A small image classifier, trained from scratch: 28.8 epochs.
Rows from block 11, named by matrix and row number. Rows with one number belong to one attention dimension. Each number is 128 + 24 x the weight over its row's rms, rounded and kept within 0 to 255. All counts start at 0. Numbers have three digits each. After the name is the row's rms in percent of the matrix's.
# q: window attention query (model.blocks.11.attn.q.weight, 320x320), inputs 107-213
# k: window attention key (model.blocks.11.attn.k.weight, 320x320), inputs 107-213
q.13 093:119158119071130098086139111102124134162169082155068117127143150162127109136167120126123108127133108137128098155140153117128155098120124147156153115127103133124143078104123089107128130122089131143124098136102120130121140094127086100148136175095095133152132130123108138147080145157109132116135110110126111111154122160149136
k.13 096:152074128125149122095127142163124069098088123141138123111124171108112154166121121108102162078104119130144104149116089150100124129133137080078146138096146098124141117103127183136104067120151154090176128161127127123119138096121117118165124119083118122127171154123132121104126130107159122142153124118151087187160114179102139
q.14 108:162169139100141147117171135135134107162127104149133123126117153126126160110141139168074117116140132128105108109099102165106136159125143143159129153125108111173152153128102156116091167075140129163136152146153148155143142125135126167117156139089115148104142100115146164153138145112130120127174137100115163113099162152156146
k.14 109:105131123155126171161163107129074127115199163120149122167116109097115122112159091132140138155125118093160101134113094127128123117166105103080130084100113128148128106134163153114124183119125100142117116167116086136140139119096078167173137142127101132105143143161081162111127110097120123138114146124113109126121192113104134
q.15 095:126119123140133163126140123082109086147123144159139079094124146164138101158182118148146120138156116138116129106103127164119143187125144062109116127128141110154105097138170124131146101112118110098143117122124118134116133145168128096106097109128102149132092148132174106137117102148126110128133118165194119129136157109108152
k.15 101:141153071134142116139125166136142105139107130162147115117125132111150085093146142088123055151095140152093135155146140122116120096135150113145149147134155135122147148145105140124166122131128111101168143095141075190154113147148139183105138128111149106138127111135120119099105121145119126138115125160095147120116098143119179
q.16 096:154133130120128123134144142124102148113110149197152168154109143142115096104105107138157104122131156109143127103096132153098180140095139131129137102102082096106107143139104150087138103151092130132141129170121109097127127141111140140137156097100134125131144145136113094153151117084119140101132080133125136112171106150147091
k.16 103:148082153074107103084106118116113136104135160087159146070141144161157104126143108131138136135133157103143127122111108157152112123149162133117135085115110084106140136164138122089159100177104151128134129140108129124149142152172125157108119109141168105100124107131084157166128157114106140127136189107123141157125139168124123
q.17 102:125172073098112093117140100113124115114168144126120128131122168081068101110097144140150144097134125107143119167133128107100133139107108167140101114098126138109135151067151105134139127100128111113099123138130122142107145111133160156120104127122117114131127153115102106117132120108110126101121151110112144111093129131157127
k.17 106:109088121121111138096164165066138125084150168077105152121121119128123128157106142165116094149126166115073129114073145086140143160116109121125182156128140112105140126150168179140137090130113132134147158131145144128144075129083122130100109164120148136143140107147119158102131131168148103098097102161100148118165127135153138
q.18 102:139112146135162147135098089151119130146109106124146148140126195127110145095129139135144113149108096110116131114126149089099122169140129086170119129198144111153118081115113091112115098162143135127174126116149139122136117104110114194105113165087112123107132168086139174128140133120158131099128127102103139130110185119140111
k.18 102:122101143067131165116143146163117091153165130144069080111095132082154165121100140152135107140110101114152130111130122100152161175160124132083119166131179110142132142111124129141164154159158110159118126083169128116102129130118124134121113099129174124138161153160116101129126094150123130115083124113125105125121114128133137
q.19 094:155143133129125132107170156121140115155163100173147117115159098174133101095128152121156146120094150118114153166109130102113149117158095116149106093145138105118121122059096137165104137140122143180142130152071123123105111117081113127164128131119138113117125138122128088139120141163166048159140149122136119122143084086139156
k.19 101:111126160187106077112111102127114134125119114129105090113083148133144099129130167148141139119091152147142113121178145163103120099128106151139154139109160138135192102175085140110081159141124131108099180162116098127126140123152153063101112113102147146071175123144110147107117123178134115115113135153128144114174139124160164
q.20 101:150155098121127090101120156155122133129127125111092127152138159089118150107121123099138121116105098122150136127106120116168126079150153161128105171133121139103144148141117119150133110122127142097153121154090112136131114162178101133125131152107127130184106145121139081138155137132142133140121111155112168081108071098132132
k.20 101:145064174134107158095112095097213116081101148112152149101116120129125117127126128122140106111167105109110083120138107107130140152117150160096133135123107090087143138132162107144119136107101150093125158157117111117150130089142127121102154139123131173171173142132117144115144117066151157113114097174153174174145111180123126
q.21 095:126167104151130114128082116134108114131149146170138128093168097168080102140108108143144096126110109118164154155126112119087148104104102142150136142153146114116154091123084151173133126141094123142106116147091192116086101105116080100137123186074150115175112112135109120147147112123144138128164170156107114156145094152119135
k.21 096:111086120116101110105125142128163141104105139131101079142107156145162175157137154150135121143112117108113111084141132138183150171151160111091133101104133097140142123138112115136146104134145150138105144143114109111144090125104110115073114125097100145131150175159124129161145160119106158112140131173171162082119127106108106
q.22 095:124153125132127161129135135093168115157093150138149134123100108102123101063117173104144120147109179168115174102028124086133151106090112125139170110139152143101125108093146128138147164119138139098149107144131084090134119095128162109152126151107135127085122115138152170087152137131153124126137202125142144082154119154112089
k.22 101:126110149117130114116136172147131103107156162114158145080100187152132163114131131132112107107073103083087149105103142122104167160176113168132135147130200128120157119129108135153153163160146147157110129108157129143161119163171102084163132116111133139114148128144156125118107128175169132145159139140098123168101187094147167
q.23 096:112156135111157106114150128141140136158167161153122092111117156120090105169144144135132071111148150101117129143132127114171175174115102157144182138139118140096166095152146124132149096097130107078116126110116111129157133100113141138100133118152110130083144110134106070142146114151117113100144179176162112139153121142153164
k.23 101:129129121111109101141159155119107114120136146111147101161128127130160153125120109119092092128122156125110118123133109135095159156124125142126137144099133108115124112136137078131136131130123158136124137121154123151147136138068100092133170076129115156142186128127143146099149187120119082161151111127177122153122138118145153
q.24 099:110151112109112136096115145183128121114134075133106155181102126115143140100120131092150140112126162153167103160094070136147161120148120123127131071115137100108115138155129123109172129133114108128151096081150150136157135085133140114169127110106129098133134116098144133129127120138095102100126159117136094167109114100111143
k.24 103:112133201138091146177129111128110119116147153123148124132144083092146169138160124115126093115104128142170084152131164130096124096125132074031170127114126109139114110094137114139139149106122116094130146110164173089105111108124118127125111116126122130147146121121144125114138103107131145145139103140115141162112132118124154
q.25 096:064193129131138099119146112122122096132132093136135129138142106130154124141140117107118163126135106173114160128148166145127151146147121083140149121145115151102140172165161139123148123154133119090100181143132125161153121131145130141122136138098122134084141160087096141160110121119123136159101162154147098102127144121153129
k.25 095:176148128118096144141159166151145132158110135109121140123106137141129122107142118111100120118136147150076145091165154137181114123152130134169118139120093134111186120124132152109096102104118092122136115076177123103163165120089115128131121141122161136185122145113162139133144137142093100148127148152149140095071131086136164